Weights of a small multi-label image tagger: patch size [8, 8].
Rows from block 5 of a small multi-label image tagger, named by matrix and row number. Rows with one number within an expert belong to one neuron, the router's apart. Each number is 200 + 20 x the weight over its row's rms, rounded and kept within 0 to 999. All counts start at 0.
Before each expert's rows are labels from the 100 images, of 14976, where the router gives the expert most weight on average: "top examples" is what is common among them; "colour at peak" is the nearest of a few named colours to the mean colour under the peak. Only what is clearly more common there than usual is listed. The data: rendered roads seen from a driver's seat, with toy cars, trees and houses. In brackets: how many of the 100.
# router: router (model.blocks.5.mlp.router.weight, 16x256, trained with AdamW), inputs 128-255
# up: expert up (model.blocks.5.mlp.up, 16x512x256), inputs 128-255
# down: expert down (model.blocks.5.mlp.down, 16x256x512, transposed), outputs 128-255

# expert 1
top examples: snowy verge (91)
colour at peak: white (44); pink (33)
router.1,188,190,223,181,196,199,216,213,199,188,214,198,212,190,205,215,175,198,215,204,205,200,230,221,174,186,233,204,183,216,150,195,189,199,198,209,214,231,207,198,208,207,203,204,202,200,209,199,230,216,215,189,195,210,188,194,207,166,237,177,201,243,187,199,229,208,200,229,211,205,158,227,182,206,188,182,204,206,191,235,209,191,195,195,227,211,204,242,198,189,218,239,184,233,204,198,205,180,182,207,210,201,200,207,177,161,206,227,185,208,165,215,213,166,239,234,192,151,181,183,204,189,193,202,223,203,213,215
up.3,181,221,210,213,190,183,184,195,170,189,193,206,183,192,204,208,167,188,206,175,195,217,166,242,196,144,181,232,202,141,223,172,195,174,215,243,180,169,214,212,205,211,225,197,202,204,218,230,201,198,195,195,206,216,232,189,198,204,197,217,200,205,174,187,176,203,187,194,198,214,224,191,201,244,189,204,218,190,220,206,219,189,229,213,187,194,207,218,165,188,193,198,221,180,201,239,233,190,237,189,202,206,217,159,207,228,198,174,195,187,217,219,175,189,174,163,167,231,185,204,225,196,208,180,200,198,223,172
down.3,196,204,181,233,212,193,184,235,202,203,234,197,210,219,218,203,211,167,180,233,183,162,182,187,198,189,173,208,178,227,189,219,199,182,218,193,173,195,165,170,166,206,217,194,213,213,229,178,210,182,228,177,211,182,178,167,182,226,196,190,171,184,215,210,185,176,163,204,225,215,173,154,170,206,183,204,173,229,194,173,196,220,192,213,208,222,197,176,227,217,209,189,223,181,193,219,189,218,181,185,186,210,214,213,236,207,184,201,178,189,232,222,190,225,179,179,205,235,215,179,194,174,195,155,198,156,205,213
up.4,210,204,195,184,211,177,195,218,205,243,153,214,200,198,179,190,167,225,193,196,204,176,194,244,189,169,201,221,200,155,188,180,195,192,194,202,202,163,176,207,194,187,227,219,212,213,235,210,215,213,212,214,191,182,253,199,235,201,231,195,224,185,218,191,202,191,231,184,185,202,194,205,201,185,202,174,205,184,206,180,224,162,172,209,203,235,196,183,187,229,182,192,195,181,199,202,203,199,188,249,206,229,205,212,178,236,180,190,217,197,251,220,188,182,202,184,173,241,243,212,230,172,197,153,227,226,203,198
down.4,184,244,196,240,217,168,158,221,169,173,223,194,210,221,189,206,217,191,203,223,170,178,223,200,188,217,202,194,190,196,225,192,168,215,204,160,217,204,187,176,180,201,185,199,196,188,162,165,203,208,201,183,218,228,204,203,200,196,209,222,186,180,217,205,193,175,201,191,194,204,178,161,237,223,198,171,165,195,208,197,204,206,206,214,166,235,197,184,187,194,183,182,193,162,195,216,197,206,193,147,188,198,209,180,218,239,192,220,187,186,194,213,221,176,210,181,189,211,186,202,180,198,193,174,195,176,188,204

# expert 7
top examples: line: no line (100); vehicles: zero (35)
colour at peak: brown (81)
router.7,170,204,181,203,202,193,193,214,195,206,187,226,195,193,237,203,199,202,208,194,156,178,185,196,188,209,191,171,181,175,211,196,204,186,185,186,218,193,189,205,190,183,196,200,172,210,193,206,184,190,227,163,251,240,207,205,226,237,171,191,206,201,210,215,194,198,201,211,199,214,228,237,241,171,186,224,212,189,187,215,188,179,208,189,226,212,195,183,167,170,207,192,208,164,203,198,190,203,228,217,206,162,196,191,171,198,172,239,222,206,203,208,184,206,198,217,188,176,189,203,200,232,199,149,200,184,218,200
up.3,243,215,196,199,184,179,200,197,181,130,207,206,182,200,205,199,204,167,213,166,150,229,175,196,184,213,214,200,200,201,202,189,213,187,219,201,187,182,212,232,229,223,181,164,184,195,224,191,215,208,193,194,200,213,230,215,199,222,180,162,202,241,216,215,165,197,200,205,202,221,177,166,189,209,188,238,209,177,206,204,221,236,186,218,195,205,194,199,195,192,213,209,217,159,191,204,173,219,245,237,245,194,214,227,198,191,205,211,230,232,164,231,214,172,204,224,203,197,209,214,199,209,237,199,188,221,198,203
down.3,189,208,188,223,196,191,177,198,203,216,219,188,203,207,212,193,184,219,161,204,238,198,177,210,231,175,189,209,219,227,189,213,195,196,194,195,179,233,212,178,199,196,190,193,183,225,203,170,201,164,208,235,211,196,190,234,227,214,221,216,175,201,164,172,198,204,231,212,216,188,219,194,208,202,210,214,174,233,219,188,207,227,178,201,224,198,208,208,234,213,233,201,191,201,174,169,181,199,213,197,174,222,204,186,195,174,224,210,162,224,200,185,176,196,208,197,219,189,194,155,247,219,168,192,193,203,175,227
up.4,204,185,194,173,191,187,208,226,197,230,178,203,191,161,174,180,173,197,156,198,181,213,197,169,174,182,217,197,189,209,188,171,195,176,214,203,207,168,160,222,219,199,215,221,168,171,213,203,205,225,171,201,227,234,214,206,208,233,177,199,204,169,235,169,206,182,195,205,164,208,207,217,246,180,204,221,193,201,217,181,198,191,220,233,203,184,215,205,165,204,198,196,242,220,219,190,206,199,237,204,186,172,229,210,176,172,187,234,187,200,210,174,187,201,198,194,173,223,223,178,204,207,191,214,221,201,214,190
down.4,142,186,171,203,169,220,174,200,202,212,161,179,215,231,193,186,218,215,211,195,179,182,170,189,212,208,233,205,211,57,213,196,187,208,192,222,210,221,210,229,203,233,229,198,200,181,259,176,182,200,205,209,195,186,212,198,183,195,222,193,197,205,202,196,235,166,210,193,210,194,209,252,181,193,169,186,191,221,190,195,188,223,180,192,207,182,198,216,197,214,169,222,215,217,195,184,203,206,214,211,197,185,189,164,187,217,203,195,209,198,185,208,245,203,220,206,179,204,193,205,201,188,216,206,206,197,179,238

# expert 9
top examples: double yellow line (99)
colour at peak: brown (69)
router.9,146,215,243,211,235,218,189,214,190,205,238,212,213,200,207,187,208,182,203,199,201,191,191,198,228,211,241,189,239,178,250,222,231,197,189,195,227,191,184,192,167,220,209,218,190,205,195,206,199,224,228,236,208,180,197,161,178,195,208,211,186,195,224,202,164,190,202,200,219,223,218,205,199,194,181,189,231,182,199,214,148,194,222,167,209,210,188,192,196,159,175,211,234,173,204,213,213,184,188,188,187,211,229,158,208,191,213,195,189,190,204,236,188,221,213,172,196,225,207,175,211,180,197,226,182,187,189,210
up.3,223,243,221,183,212,209,215,198,158,192,194,183,242,209,224,146,198,241,207,198,239,220,230,197,168,178,207,203,176,240,192,182,212,206,200,218,229,184,186,200,196,158,193,176,181,210,201,170,191,180,196,188,205,205,191,212,178,200,181,179,200,187,198,179,227,200,161,212,175,186,211,197,206,208,206,191,202,189,225,223,212,173,193,205,204,182,185,246,219,184,233,190,211,226,223,244,191,236,193,211,222,195,185,211,208,213,208,201,200,220,193,178,252,216,220,216,185,219,191,203,227,180,214,184,231,212,193,222
down.3,220,191,143,210,211,190,209,182,178,175,156,157,173,159,210,236,201,165,198,165,161,224,212,212,200,201,199,186,185,240,201,202,250,185,203,187,186,227,210,238,190,163,249,204,218,203,196,221,194,204,220,207,199,240,230,205,209,239,155,208,191,193,209,198,167,204,202,220,224,223,161,170,192,223,216,226,207,171,212,182,189,231,205,181,213,188,219,183,185,219,229,233,211,233,207,199,195,204,195,207,184,214,186,167,206,220,218,224,211,197,202,183,171,218,177,216,191,233,239,203,162,235,194,208,189,197,209,198
up.4,205,249,235,232,209,215,229,212,218,177,208,187,178,209,186,193,209,169,195,183,192,222,212,187,192,158,202,200,210,214,204,175,171,201,210,223,174,198,201,208,213,237,239,204,211,197,225,185,212,227,213,189,222,213,211,190,194,208,177,180,198,198,193,151,186,197,223,238,232,199,212,182,175,207,212,200,212,204,182,208,178,169,186,195,177,216,237,203,189,160,222,198,184,225,222,210,236,192,218,188,155,215,186,199,176,197,180,211,219,176,218,200,172,186,219,157,190,198,203,193,196,213,168,256,221,196,206,185
down.4,214,222,191,206,161,166,195,171,202,197,198,173,206,190,189,194,206,208,185,201,185,220,181,194,220,229,198,207,213,218,220,194,213,202,237,216,176,203,226,217,189,200,237,170,227,181,170,193,178,204,210,214,156,199,209,201,192,184,190,216,194,188,207,203,196,185,191,190,203,225,207,228,173,206,242,221,186,169,174,182,218,184,203,199,211,181,206,236,195,201,197,197,219,212,225,197,171,203,221,176,166,232,203,197,181,168,213,243,207,214,193,182,201,197,177,210,201,225,202,183,227,197,179,179,171,243,196,173

# expert 3
top examples: dusk (100)
colour at peak: grey (73)
router.3,197,202,199,229,191,185,196,246,178,164,190,189,187,187,191,203,185,174,185,190,206,223,203,191,209,191,214,207,174,222,210,206,200,171,209,196,196,168,181,213,182,164,217,204,155,216,242,180,188,217,195,236,232,239,142,219,212,217,194,213,196,223,247,184,188,185,176,199,237,224,187,194,206,185,189,212,210,187,198,232,158,198,181,195,195,207,216,215,208,193,221,196,217,210,219,173,214,214,211,203,226,163,223,216,170,199,206,189,183,199,219,208,182,170,183,194,166,176,210,192,218,192,213,205,181,215,213,188
up.3,195,226,185,159,194,208,225,177,209,204,161,194,163,211,185,203,188,197,192,167,184,205,200,183,204,186,175,194,238,239,233,211,189,227,209,206,235,161,209,192,211,195,236,193,170,177,183,188,233,216,202,188,217,196,224,205,183,239,176,226,169,212,226,210,160,188,205,211,197,200,228,174,207,148,188,232,198,211,180,178,174,211,201,186,228,226,177,178,199,202,229,187,195,167,233,190,184,195,205,202,202,215,211,199,219,212,207,192,202,216,176,211,191,201,153,202,231,200,214,169,200,210,195,227,216,201,214,202
down.3,161,183,156,233,202,214,210,181,206,208,175,184,219,213,194,204,211,215,198,201,174,205,165,190,201,203,218,210,208,321,210,196,166,220,171,207,188,251,203,226,207,236,193,173,172,204,257,186,223,186,218,197,213,198,201,212,225,188,198,213,188,184,210,193,205,198,206,173,204,208,188,186,191,224,213,218,197,193,205,194,192,228,186,202,194,195,192,241,186,181,169,175,194,216,188,219,214,211,222,197,221,204,201,202,182,211,197,245,233,212,223,184,171,203,228,157,192,217,211,191,189,186,192,210,169,197,186,164
up.4,182,167,213,214,203,191,209,209,208,240,173,177,198,200,191,205,232,222,182,180,191,223,192,197,214,225,216,167,156,193,184,218,207,209,140,198,212,153,192,182,183,197,242,208,174,186,217,204,194,198,204,207,227,208,196,220,237,183,208,208,138,209,226,200,203,162,182,206,221,198,227,207,208,187,204,208,240,205,206,226,195,225,227,213,209,186,211,199,172,187,192,189,195,232,179,214,181,177,207,196,186,184,220,193,156,189,198,190,202,217,212,220,207,194,195,214,170,170,166,183,171,204,168,207,179,216,221,184
down.4,170,215,170,227,214,201,211,202,171,183,179,193,202,186,202,172,206,230,197,216,212,238,222,198,218,203,232,220,213,166,172,201,258,163,184,171,213,224,233,216,224,259,205,190,182,207,195,183,207,219,213,232,193,225,242,199,216,218,188,211,203,201,199,216,217,216,165,200,198,207,175,194,218,247,201,208,195,190,202,199,207,208,186,218,181,179,171,218,214,159,205,188,160,219,179,193,188,233,212,210,229,203,203,185,206,201,216,236,220,180,209,179,207,214,164,151,220,241,216,184,211,218,211,222,214,215,208,200